A small masked spectrogram model, trained from scratch.
Training: soap at rate 0.0037, 13200 steps.
Data: trained on babble in 24 made-up languages, each with its own sounds, syllables and stress or tones, from a formant synthesiser, 39062 training examples.
Rows from block 10 of a small masked spectrogram model, named by matrix and row number. Rows with one number belong to one neuron. Each number is 500 + 25 x the weight over its row's rms, rounded and kept within 0 to 999. All counts start at 0. Numbers have three digits each.
After each neuron's rows are labels from the 100 clips, of 14976, where the neuron reaches its largest size: "strongest on" is what is common among them; "peak on" is the class under the peak. Only what is clearly more common there than usual is listed. The data: babble in 24 made-up languages, each with its own sounds, syllables and stress or tones, from a formant synthesiser.
# gate: MLP gate (model.blocks.10.mlp.gate.weight, 768x192), inputs 0-95
# fc1: MLP up (model.blocks.10.mlp.fc1.weight, 768x192), inputs 0-95
# fc2: MLP down (model.blocks.10.mlp.fc2.weight, 192x768, transposed), outputs 0-95

gate.533:477505478505500511491532507506539538490481492474514475513520542517507548463473524484505487518510497504479491498472524428512486535498490503519475522496526516526446512515472476506470499468509492522501508480497493528509510463493493476517508553507481497524501495488480477523534511540519535518
fc1.533:492502515535502541494493521516499521477460483537531506495479504559524508496520483501521489481514492476453519478468497468522455500467500518497500504526472473493462474540465515542506483492510468537495477479503491504476482501488470503482539512520469490503553510485435508490490496477510501492
fc2.533:536526487558463490506495490513517482527485476499466468493537518460507513516479514534505540523485489517492472527482513540514517498507524495557502495506477548443492515463507521511500514486506547503506488525496473530498528524488510500526485488467508490493547535484491456498516433523478506472
strongest on: prosody: stress on last syllables; /f/; /x/
peak on: /f/; /x/

gate.634:539531509518472491530495443511488480464532505502504454480482490488516503481514534506498477454464521472452491519519478492490503530503467510513501527492514535494539478524479495488466508460490501527467491469504461541476526477473501501481499496492510551484484513537498486499471490496511465462
fc1.634:544494503548488505507480500505479473480523493497530493487536490525509513487503543489500516473462479504455471499479491505512485525496482516475498512503505521495529487509493452483463511444487558518508496521495471494495534463486506486533487502474478554495466508517492500462489465530482501500
fc2.634:488538480469492483476510522494517526494468510505508467521503489511505493461481508498497528459508493492543480485516523554527517475529510476475526461477502512516500490470518437487516447512493477462504476462523440509515438530512520536491513471526527486497499470476525510476526517478521513531
strongest on: /ɹ/; /aɪ/
peak on: /ɹ/

gate.463:476536534484514497459476513530529474522494516514530471515505554540525509520479464521523501511515439452506512526501508517458500493479478510499531519501508467495480530534490499472486531491503516508494536519447539467518556495507530493493468504476503534490489522461491533544497501478484523507
fc1.463:506495491494519489529519473485490495502483470476482524539478493522498504496524538530452522504473465505448532498496492442525492516490523491546506546514532450482515474483518491487442508498469477500522517501527481533554494512537488517456507517510538491509553475558502440458493481526508483471
fc2.463:506532485516463458513498523524494503524506523508524509521479506517497496462471497475500488482501508517495477542490524486495511508513459532507485506491468534520491511519498559488486504494510501463463497534525495473502467536458504501528510490475512550531479478491466509500514413510527444526
strongest on: prosody: stress on last syllables; /u/; /oʊ/
peak on: /u/

gate.275:559505535518530497529498522487515460526543483504471497508499490458505499504509479464435513500492502470522485512519502505483484476500494538491483520476532531480525484542498492518525531485474490534487476534486458533513502482513510509530511536478520552490486530511536533499492499492517548481
fc1.275:522526519533527504506502504485522459491539506488462503511480474498515507514498494479481495531488542484513513524498469509484480508506491548501485517522535510537559486521483495491469531508466504517494541531499499516535460517520494482524524489439505451566577516510501484485499527537511470519
fc2.275:457486483491490500510470501499468503530492542494529470513481503527498487548503525483480480451538489509470490500500490432514497494492496485456482498486539527488485487480527477558537526495504523486492460495522527478510469445491482494485487527503500498488515511527494472496562536516501504504
strongest on: /s/; /e/
peak on: /s/

gate.97:489517525485472520486495493498506458507519505504547485467505520479513520516510486558524494514486468521485478499525494514540477479427470498498547501505487485477465518498479491492501503538498530504493503500456495511502518485541490500542524449568492452493514532524499495513467514489536538535
fc1.97:530479529484501504509475474483465471524497540485511511494509536567527507464541486507511492504458491527467510467509472544458471497453483498508553513512500526472451513490470492505506541543524492501506481504527495513522502528491501488482494503506485494495469516508505520544482536487490502514
fc2.97:498501462533417553493523503520531457510487529519511513509501550495477478494523531516518554502538475508462517485512524559477501511486498477535519514503470498507491469459520484513522498508536458476474495498458473540493523477493495468527494485514470498541458516505507514493479536537514485502
strongest on: /y/
peak on: /y/

gate.153:542518536523495485546511462510497543498506511436518468493476465530555483485492508479514534499475537457486472479550539526498463486469466495484482468513455490481512491513495479505501533456535532490498532529437505515465539489475509491499481473500482514489443471457499478522494496496475504490
fc1.153:478505473473464533506466492478479495511478505526503545488523521479491515510539506549486490465507485526531519539438498478448526508501521476499523541469524547517508492479466499503490446561494455463504472473526489474520448534507502473464537495546493465488529499522495491524474545520522491500
fc2.153:515459527525495492502489480513506528448497501547506543492472457517532522479504486439521496495490516501549455448510527526483472503478489526482505484515460486528521508525501530501501520430535524507500507473480473482488550505469509522540473496506513520474534464429473480522539496532458504461
strongest on: /p/; /e/; /k/; /ð/
peak on: /p/

gate.763:439476516494511521543488530455505514537529507495538494488483499536480517473501509480490510519491514470507541520532485479596504538526480462484544468498450475500457506478505516497485517477511473484508501534481493495472525467515508460487501459522489484458508464520526511484508481465497530499
fc1.763:534538449483493465516498480513491501511513499522457506530514510471478522572536510519487456481487504506533469530486500521488498539512506512476513540461553502585498518492482525479451547509521527514501539491522472530506497537499464512520456472506508515498518509508502475516510518547491480525
fc2.763:509569475548499457500502474515474486506528511475497463489460510581462488521461479489485545481472514496523521491498420471489519530499500525440529474498510481472496474484505463478493520502481503510487522483506508517496523486537476489514492463568480467509482508481481456497506528503450487530
strongest on: prosody: stress on last syllables; /ǃ/
peak on: /ǃ/; /k/

gate.509:540501514507468462540509505530448522457492493480441483502468540513518485461511505470484504542454522494463510524483488465520512510502498458445526484528517516469483487560465548480481569502521512475495536503472518523506499471531520489488497499528503472488493531520463506484484484507475508508
fc1.509:512523475525460527510506485471507488553497497515525512529510535527549461522516479573535509496466513490483484447532470543510544516475522514557550504505481492474483504526501484487518516516542492479494511477489501506505509483478485480526482460494484504517493497524540504508485525474525486481
fc2.509:485551486486553520534515529554480489549499480515509463444531496446503538526472488520465492477557498467491492474484486466522440494477517498499487489499527512481491529542532504491459482464467495556533473488462476550533511488537503492507460502498538494540514485525484471473488465480508493489
strongest on: /y/; /i/
peak on: /i/; /y/

gate.116:461487476469468504549531479472488465461496504495480503483474518493512487489465487509471479548487477460517481494528487519470507538456484480507506527513474494531532489520514496474503467511500436545511501478442491521542496481470511503549502502480501468532508520505556481490481503539549504516
fc1.116:510490521490496478488478502455524479470474492495498476477552512498527486507513489518533508514476491527522483492501463485545481495515512503472538524491493521469494467509490564496510488495528512490471534492482516519522466541480476505491553478446521511509494519542509517471468564508540532514
fc2.116:489511521497510498520521518516480418503478523479460491493471479490460485474494541491502490496485501537519524518473531500525499562488488498498467467463508481508536525509492479516508554556481506463506514510489445506437546477490495513509511514479515469480484512474487518477489478488512520537
strongest on: /ð/; prosody: no stress; /ɪ/; /p/
peak on: /ð/

gate.29:504480493462506507544535482476540540497514514538451507524507550508479505487507521502515473539495486470532503516520523461500518484468491499501451528502503539494500509514528541521507498508480506524518518502494473496446563477506519504502500530525490491514456539509470528491487514512523542489
fc1.29:482500499515451513473500540462476479499485502502516474480479495453475502514513463516477544502485502510499515462505519545450499483543462490519524462430508466511508435502504502508539532445493468464457515483489515551481491530483495458482485464500539496496522501493475481524512506478496501487
fc2.29:462523487484494516494508501472488466514547481512528456516472504504474516491515498505478445543515470490494478497521490502536517501466495529510464511477487455523461529518477473510497480447506509487480516507552515499502481484539480480499506494545517489512515454477471487482501506507507490543
strongest on: /v/; /ð/
peak on: /v/

gate.131:484553536501512556558477499541542477516496469506503496537493514477495508560480476477496476469495504532463536502529471522472492512519498472478498500528565536458516553504507516495492555504531519486498502472452517458517484500529491508517504509514488518473470511508546507523566511533478534453
fc1.131:492543510506512524517496487532520475552516455524504508546509504514491510495439516520504486502491493501488495515502496494490518475499497497471483484500561519497495507508493496508500521473490549534501522459451473503515526491510507482507514492538519560485478518481594529489465470496502499484
fc2.131:520469479497475433452534469468513489552459486456458468465498500503491510490523507494509537512506514492515487531482540481461501501465531503499492506547466481470515508494478527513521484509485466512484490532497528479496492496485513513490513468484504461493481477531435510484487510448487472557
strongest on: /i/; voice: child-like voice
peak on: /i/

gate.268:527452476520503542518552473529499547505512512522528537504495533475504524471492556508518505509510476452471534527514508517471493506504475504529471533487522468478517550521498482510512516537471452499540470530476523518563531493507513517500455481548458490487495499510506516518502468540481491517
fc1.268:506496505471496489510498474532493527540456509542537493490539483518522489476454514486535557550469487490503502473523526506456509492458461478506458494515502474530525497527490503484526447519475480513551491490465506497549475516476529517504449502511472484499504485492512495494515494540499474512
fc2.268:473479562534509535474496465487505506487520493475490449542454519525513472500505539479467525470496523496526518512509533479464489509550526497516493507503485470515484479463452505509520533471552475487484494473532481496468503500507495495506502474514527523521516500471484459486507488518505529527
strongest on: /y/; /ç/; /ɔɪ/; prosody: tones
peak on: /y/

gate.123:525474562523487500488492487546536495495540454508466525502506482535497530495527506531500514543506526516485516518521466484524498483492489517497495472482456539544483495492495526520514475498418517513475488526454501485556488500509498518491510515509509525482474524545487514491519505490473486466
fc1.123:491494499505550478506522471490514512550501495529490502479504490506523517533525512484556537507571493534438504533503503512472496440513512473479470519498489483521488517519507508483536550555522484442502485560527502492529506513482485525499481535520499505489459506480474489491505469513513507492
fc2.123:517465509524496482539514500513535529561504472484452512511517508471519461504501510480500512506493521495512513492491544471491514485506500473510491515518517509484487495502479498532491464561504538537510438529499526507507493480469495497466508519505424477478435485512551520516518508517524500461
strongest on: /y/; reverberation; /ç/; /ɔɪ/
peak on: /y/; /i/

gate.712:520536513459512517497513469542514505481492477526475483542503527507460547500472473506498490507444443441495534488502486448525513467501490467454536517510546499491513464512547450522443570477519514510491505527517557530519526481514510503513480548495502474504486519484515507500502486482509503482
fc1.712:517530512460530525520478496514490489521477480563521506519507527490503491528504472485528499501449515432502528477513494480501526541510486497437483528490488527494506494502517461520502501489484473470486501546513486491526516507542501476502476490439466474499500497484482562456505542533432514469
fc2.712:515475464528479474512506505478504495522494492494558507503477453508479504477493538538530526517519520553475541476513520555536511550481491483493547470521468479527485533487509507521547478498494505485514459490467510481461443480479513496443520486543519491519477487485449478506485532461497497522
strongest on: /v/; /ð/; /ɪ/
peak on: /v/; /ð/

gate.407:519538493495522471474516522496498506486482509501523535493473498512451487473496506500453452451526491504533443475497492516439483438473454513493454547500473540489504507513495527517517480492545476481473518474503536506481516497507510520506514520503531492513466496468491579527475494522488508495
fc1.407:481503525496462510489523507488534450443508522526462514533547530484485542500512562488513502504483476493531508509534523505536523513528493519525508495525468482501511492478482532468477472448501497441546520456493496475536471508514497464504500479560485494486469513519514494453498525507483517524
fc2.407:505473517494510508541487482496552530510487475526494507510531484471526545496504485521517535485509512496473509486528478477481506579492490509526476497523546510475486502497452522506508551503489560549532507547491502474523505532512494455524436501448518507523476493505496448525514469486528478501
strongest on: prosody: stress on last syllables; /k/; /k˭/
peak on: /k/

gate.24:482483519491478487486493480515492541508495507530473438521487502503493474502532510505488476520494532488461532502487482482504521537501502498536504535464502454524504489529482479505508494461527519536496547465494557503456486507482490483477513491478510521494514484502510514498500498485535495448
fc1.24:484491516500494488468467491469473466500525505482502505507486551548517493503515499499530528518524503493497509507530475498461499447493533531452497493560511470470517492470507516495469488508503481454493453527495472499522519477503487535516506471509484554491514485510460478534491481569511502516
fc2.24:512478496471465524493492472531469521499478525520482505523519496491485536464464509490523512513483495474483470534451517511490492532509458500475498474536519471494547491536500484464487503478490546548510555480478484498470498530491497480504502531514522497466467534518513549483508487451532473461
strongest on: /p/; voice: deep voice
peak on: /p/

gate.57:528483504520466508505506474496534462498536510488552530544517540520529509519508496498515532515524508484497500533499442491521522441518493466479496504452521511484507536477533488495501506468522506448528506511503500559493480511469529507451477472528487499533484530489496474515480526508501504480
fc1.57:477495492481483506488490505487453474484493514496504539488489527473535530565494477511521559568484540484527519463542479468476491505484520501482498492502487496564546521520555490519538486521467466509528538466476541520481500519515498511488489512476489485493473458499505500521525479545534516515
fc2.57:508523509499516485524493513481476502487464484490484508485512461510493488505500463497545488516495470518512484466425529478498509511490492516481549508492487432497502498537497509462530532532509547496475470465527477543483506491481517517503496510532509500502522507517518524496513448471497487476
strongest on: /i/; prosody: tones; /ç/; /w/
peak on: /i/

gate.200:501492505522445522492505474511537496497509527501511540522520505498525512499483480522521516519469488497511509503495488492482568456518524486514444490525521509537484498448517535463516491510453459527489520511493488552485501540483512512486509501497501467508475501480510478503506508495510524538
fc1.200:455481477491485460493508523493470482499519511505501517478426478515486491481489524469514509512554475480524464504502512507506523525474503517516494513532528488436470500483465425463484506496491467480493491543549506519477541500506519509484501504501503489520531508493518536503519465456475484474
fc2.200:512518489494530492524559534509510554482500513493516560484524476522486494527524499498500527507545531483457514474497515475483484468488485502568495478492503507471519482504496485511463502506507484513571478471466496536541483469478500512550503515519538514501500482552519489485489524535528524471
strongest on: /i/; voice: child-like voice; /w/
peak on: /i/

gate.297:530492476507503508533464493468539525527467505494508493516518484530528519485503450519504476481502482494463501540507486523523496504460520490476518492481514493478480503500519501468483555481517452564502541485490515503467469507481519471515482491474501429516539467492444440517510470542495571529
fc1.297:498506539455508504556503476470524505470483504508428563479537470522485488512511569521487498492506537469437519516527472507531523532457521513497526465472503509417510503503498516510508502479448529551519540508497501483508498482499507461487453511454515498525512456495552511479516465504478472525
fc2.297:485501482531528472464488516498494434537472500502500522500520476457477510525540466546524568519478486536531489492461502457512507483520492476493475527480484480460517499512482529498497539487541462507473484519485514489476480528508508505483504492548522474485490508490479497490481478519530540491
strongest on: rumble
peak on: silence

gate.662:506557481545524513527530503480515476496514518501516502504513513472481489478505495494483492501483541484503513530545492498533543522508541468546481461497490464514472486484532513507486518519467516569468499498475535497494494492513515508457518505505541531475496579469544511529525496486527480484
fc1.662:524496557493535508473492503500557537492481497520512491520522490491509529550505518529505491448482486515519489503497510491477488492500520488455543515505499500541518515478486484484487507508515527506489484506532510548506469558473526527496512540522472545462538474551502517470493491495495492535
fc2.662:473511507493483476482495514497506469549488503537494485534470488493523508467496500453498517500494523522472484524499527533521510494488506477509537509527473545506517499496475522508495534483542471461492473534481478530524449465478489508468499448533533463511511521488523503515491524534478544497
strongest on: quiet level; mains hum; muffled (low-pass)
peak on: silence

gate.707:513511507496567491483516514545531513523502462520495508515482457485496537502488462495499499532488542520460514505532549460498515487525500506537532535541473562474494513527497471519528499530507534459517472504473488512507496455517482492527542488507494494511509510498485545519538468533502518491
fc1.707:467491507503481524505491509529516534532495484483478509465502497512518531512468501488483493513480573497498481490542510480508484508506502499452495501493453549485519504485491486521477525499466476472501461469455584507533538493502492475529541494528500494545484512473488520507462490533505534547
fc2.707:488472514459476466499534500500497486477487501493538499521513472482489532506495503476529523493445501476506463488480494529469520518494524529495523479509507525491519478475498527479498510522493505505461497545513501497512557520478502484499448486485460490471458474533535480488548540535517527477
strongest on: voice: child-like voice; /f/; prosody: stress on last syllables; /θ/
peak on: /f/; /θ/

gate.766:488469510491468484482501514459521504520448505479501474534461485474520494488521549524460447514520450508495477518515505467542545515526512494498499497493495475501481502525503502481516453474534465513495496455468490545488529509465500508514510506504516505500503502520521490419461514488500517463
fc1.766:502515472522560488510548462550542496478531473514491510487488503507475495476487466474538525507440485509472513497485531451535477516492489495553536517500459553467497507516505495477502503532480503490520503508526490476494463497494472477513500506506482484502456471490518508526465487526495469503
fc2.766:555541531488505475485484523486503491503477493491530489544514459496480476512498511509506458559519485488493519528520513508466501482484491516499498529447515455509476491510513511513527472471500480531526526508494540514530538514475492498526482491539517509516499496501534543455491516480494501483
strongest on: reverberation; voice: child-like voice; /aʊ/; /aɪ/
peak on: /aʊ/; /aɪ/

gate.139:469453531493510486469502535495523472525504510553488467476518500504528500502541495498507460494496498491520482503491486543482494510503511505498476515519529521542498524497507516513509469499468489491502497493481522534462488494507517480491514519538498515522469480479463502482476528515519485572
fc1.139:477473548506503525511540515484489498508469523555467470487490536516485504527514463487497464496493497496483510534475477553526516544500492486516483502526538512487521516514544480483534484511494512538489531489453475499506510527481506495500524459507483552462501489534487495516504513487524451497
fc2.139:478508467473544466503501492498521506502497476514524467537496485498460505488521511527530510512533546473488537500514523456498500450485494504527525517479489481495488517549492500492526514543500485501492468490509495530537465470452505496482507501534531523506473525503492552508511503543530537505
strongest on: reverberation; /aɪ/; /g/
peak on: /aɪ/

gate.173:516492540503534470491504536514512514486504525528477513482461484524518474541539524494531524491516512518470535528523463493523550476546486521530512542499505534486512492499483533499502480470519498537479512486492507518506467566528463527474542473509495511480484509524507496505493547497502490460
fc1.173:500491469517469520532537539506520500495473484482469497526515535486482500475502526488472469507497512510520538496453525523478453515476469514507522478524490473532486450521491546507502494506517497472457498533487492497503504469528455511508448517488539496468506480541505464525463440480490443491
fc2.173:550478527500534446511477495503497505508558515483488506483510457478506549537496500500498529527497525507460526509516487461506553477515489506489522522506517541503494532490500483504470485483501518554498511484503506482494432563482506496469533497516468483509482500462506496493483523488516511463
strongest on: reverberation; /ə/; /u/; prosody: stress on last syllables
peak on: /ə/

gate.73:480498499496495507481548475504551458496478457494543549490485526495493496498532516510539528493535495459476446488541524491527536505471501433505531495492513483530504486495548491494460495484549494534534473510509485473522498524482479485512497475482539505495528501474471505561515521518489492507
fc1.73:453500446510490514511470494516466496494511522546441505521476544493505528490516469514428488529498501506490537521440528505501503484481492532514532511481500488492489499507513511511518524502487515515454508520507516477478500498495536473495506511498475503515455532495555487460523463482478511485
fc2.73:501482516505534491498510512482463505505501504466489514496506481505512545500488469517536474506496481454498491566472508514523498531511496518490489480514483479475495507539476521500495515517501556518532524521525542522513514529474505530486505486465513461498503524537504536520478495472504484458
strongest on: /i/; voice: low voice
peak on: /i/

gate.62:464529537493534479480512491524497505532492494481495500508482549545460506491519495504541487550464508502493491529511534509483493483525540475465509513541468496508486518484518486497496481547504500473556503489495474532508490484519448490514522495559478467510516464525505565494461492490512497510
fc1.62:492496478529515527478454516543514494454490516515502517511512525503521487492474478459493488491492541527547513458510480477483516467507494503512502516513503522488530450490506500474439494479467485510419520504553515460485490533474528538502510482524492470524490508494507520450526459523526481487
fc2.62:546521454495488473489498504490478518483488502435492491467493478517469481470514520523482506479491504500508518507522479514483561529513457504508478475520487541501500533480539497518456479479545524522499546498528498506513493470504531542465446480527494513494463519481501465477502512461471518500
strongest on: /i/; /aɪ/
peak on: /i/

gate.146:496457496533507506498554488540484474524501503532477556477513526518551491498461509448477513456508508521520496496511468537512472480500479515494482485511478525470480498549476476512498498527525498524475469532532536477502526471470485500507482486506523538502493518497524501546451531517473526504
fc1.146:515490530507434537534539536511506493549426505496470499536517512474529487501529473515507486500497518556530490498491437494474513491517497506498502479496475486504468517507470480536492508495489501487460481521468474478494520518492476508498496520492517528523474503489517506527510558531501485479
fc2.146:472514499521500481485521489520506476551483505522492471521492505486487513520478509507480505504561471487531474501492492482493493452519460531486482502498425506518475497530514521513457502543522507477488498482526458501479489466466510484523504494517496509515499527465484491558497536489489510507
strongest on: reverberation; voice: child-like voice
peak on: /æ/

gate.425:494479528469504525526472509495544518480535523482503503516484539512519520523507497515522478503499497471514534562499474528482472522503501518517546561508534469470516489513499551513469475531476509484550455508494495524457476511532506467546520495504521514490459527508509511505502495572498452501
fc1.425:474514493473511472469505515515486503469505484475510505491463451510510512484483517535500466525531531518425525462527496485487538505495518496522498458497433554503492511519471520547523486503459486477465489468486502473512513509527476499467509525467507517492516467504518474487543500493466518465
fc2.425:493467506431506482465476481506521480494490529504494483479499514512467484526509514534534511531495491532487460501491472494540523521487488494512480534503441452483483521509524452470538481540509496500522552484501537479492506503513515497438498466541525463503506499447465502488499485511452473486
strongest on: /ð/; prosody: no stress; /ɑ/; /ɪ/
peak on: /ð/; /v/

gate.593:495552553509507458535472533483508482534539530497507516498506469564493466478487482478486462472472503469463464477547437488486528487490527493508481489502477500529504513523521487501516511500479503470462499494510531498529463530484527496485466496554500536467485501492521518484472512474482486451
fc1.593:506522545496527514519486552511511490457555555463516516460518471522500477534495534529489474468518511463491530525507519529512467496506539491492502478465475491497531484523488492468524512474492482501488494456477499478502503503507500491468516494534497501464534560497493542473494510504517451496
fc2.593:499480473510459512490556478497518518502484464497488527492512513464497445522526498470506516466511526523496521484465507480498502516504461529544484564487518519461488511470485498519495484519524481468526482517516458536453498499518503515492493491488480501491537489521458472513510486505487548503
strongest on: quiet level; /ɣ/
peak on: /ɣ/

gate.738:532546514517506525506474487478498477471502519492534517538484464495500507537506570504492499459533545501520504524480506505511514445484536470516490482503510448459491498532523510521503532484503485511493545514497490523526533463506515543498551500489501489526501518542519527439501494481479477502
fc1.738:537496507508530543505450499511551495455532509502465500531460517514484529540477529517506504459507538489480522518491505455529516509486490501484507555529482455510488510499497510491485520503513548486514535499506523463499515487505498545491530510463530533476480558500481544501467498507505471476
fc2.738:513531497481483482469509508443520479475518495514522498492434458520517502516478516530508453471466512476496489525513521499473495468525493486467533493465493552515509559477556493501548530492492522498523463522527514465514464498485503480492524527468517515480476483529503523489521479505521529509
strongest on: voice: child-like voice
peak on: /tʃ/

gate.107:501534460502478489513487491474511483504520520481482461479519473480466492449526508489492512511471504471495490507519503507538503502484503510470453513474553484465502518504488446504501434522494480503470502489485517465499481471509502449521519493476497488484505522469516506531492495499526508502
fc1.107:503509504524510534493499467499523505477503531459500494526530485521499479475499452507508500508460515488508508462549516495504508473538425500506503490454524503500519501493421423502495469528539515492493481532510473484486494491516494473501499494507479483467514525512499507512502496483486549481
fc2.107:514520463446487446525504512516494499506500506450514450456462504520514477536517538533469541494490504514469471527501496482531514524461543523508505524478529533519460500532468461491491524456447476510521528505456457453482488513502486528538476522470485464511525492496517492495506506494522480475
strongest on: /s/
peak on: /s/

gate.133:521532497500444463537522498488546516513522455455463519515520490522537482481491492513518526464482489484466542500462488479499490516459481505514484498483481534545463465505498488530465513530558522451527522492483492493498498518500514478468467501508516503475518501425539474537519465532516502498
fc1.133:498468471522487532513515479489518532507535506524491502501511435541495462431492524480478519550481487462525466538514496490498506520507505468528513540503492543549519528495507515470460503510506510499488537498510545482517482539470490463497476557523483501460529507535515491485539517445497543487
fc2.133:459513561472529495479465505496549500516467505496542522476490528517477488527513470478528489502535529520525519462521505523524504464508511495495487517467479512535493481464486492492564496530495486472468452544534506470456500499504488499532507463507541505540550465558484518504481501551525527510
strongest on: /ɹ/
peak on: /ɹ/

gate.13:472492463497518531481541440449516501497516517485492525509477515489483497462472468494527491524466510451487526521526503507504540525482535552517513491513537507485523513469465500509458496501482477509542465497483524492461504497528512528528505483518516523514511499516560479515477506539547505490
fc1.13:488492482480552484467519467474563475468509528508498528540491509476464497483493501499483496503479480484503493506527524493456524544498537512542489480517537524522509513479512495513433487470485504514484486528487525492475519521538523555505504485538484475474534540490571547501467544536506478479
fc2.13:496470506524503462522499503517475497537555513528507521518512531499486508498541481503471522497458501490518530515479516475444469498522508496493485492467523472457511471453517493513462502496491475536459458476502500474514510531520504513497492464526528508504466524515516527498506533484523496510
strongest on: /ð/; prosody: no stress; /ɪ/; /e/
peak on: /ð/

gate.20:498472477489540521507485481547504544501538524491525497516499508511539471446524514494534543480539473501517506485516469483492485514463516505477479493518501505505447535530481472488465496522541536515526471496533491515441482451510536474464526507517471505518484473492477483482499503491531479544
fc1.20:494527513557475559546489510530470467521528526476529516527477498483547527521492484535500487497510476534493476518471471492531493505541506514473501520527504522518518504500501495505493503478510500488477516495476512506567464525471517480533500501510534459461444468460485505476499458540473477512
fc2.20:487475481519452516478491502468484486525528488513488489496467516496499508513470512518443446502493533467490492506479476485500508503461478501481545535462474512489470508513475496522515499524497484488469553502502517513512490494522488479511474472530499539511521517459539517552467466478501497512
strongest on: /ð/; prosody: no stress; /ɪ/; /p/
peak on: /ð/

gate.556:546512471547461480530510523479492526549538467484505506493501518501500508461482536497534462513487475462507471477487516530508529514477508478507509483527464506507517492531526456498457521517505506518509539518468461506478523481508527515515512533531512459462484480530522494498469539477515551477
fc1.556:504502491495503463531487527504480536466546516510514485472490496494508504467491568468541462469499499434537457488485485509480483509478499525478501497517494481508474495519525469434534498487533482489465489511508466504496534549508526515505541490463529468453503492522513516497485518487525573510
fc2.556:514485455532474529528487482559521518506543502484456519523471454474520484462532551470516482493511471457499446553493506519527527499501488476541511479546501493490489482506477510480512510488479501471538517489483475482478521500450464519534527554501530511495520547495500497503482510446513527484
strongest on: /ɹ/
peak on: /ɹ/

gate.478:461469559512521511494545523528504476515493494524486519531523470517532491448458517442512557518513495506508552482571518498492495511530504518521472497519460490474469540493512451509487497484531518486518530515474515497462511471529498486477514506555493522496510504495527510463487505455479528552
fc1.478:547476490481468501503514498518491479487524448477511475540504492467513499526480523508509502483524496526500504487463544497464529473484469472488500506507453530488539500534480523537543479522494521492430492482541511428489508532502479512530514493503533535517443532480456495550519471519474490470
fc2.478:496508470505496462465477528514484507503521522513463476463448509487510503548531479514507526527482471540531507526495459502510528506480493526495475501525520511512473465528479538467509503533492508516454497486523503556488521495449486531537522499504509504535497563509470456517505514523512528482
strongest on: voice: child-like voice; /aɪ/
peak on: /aɪ/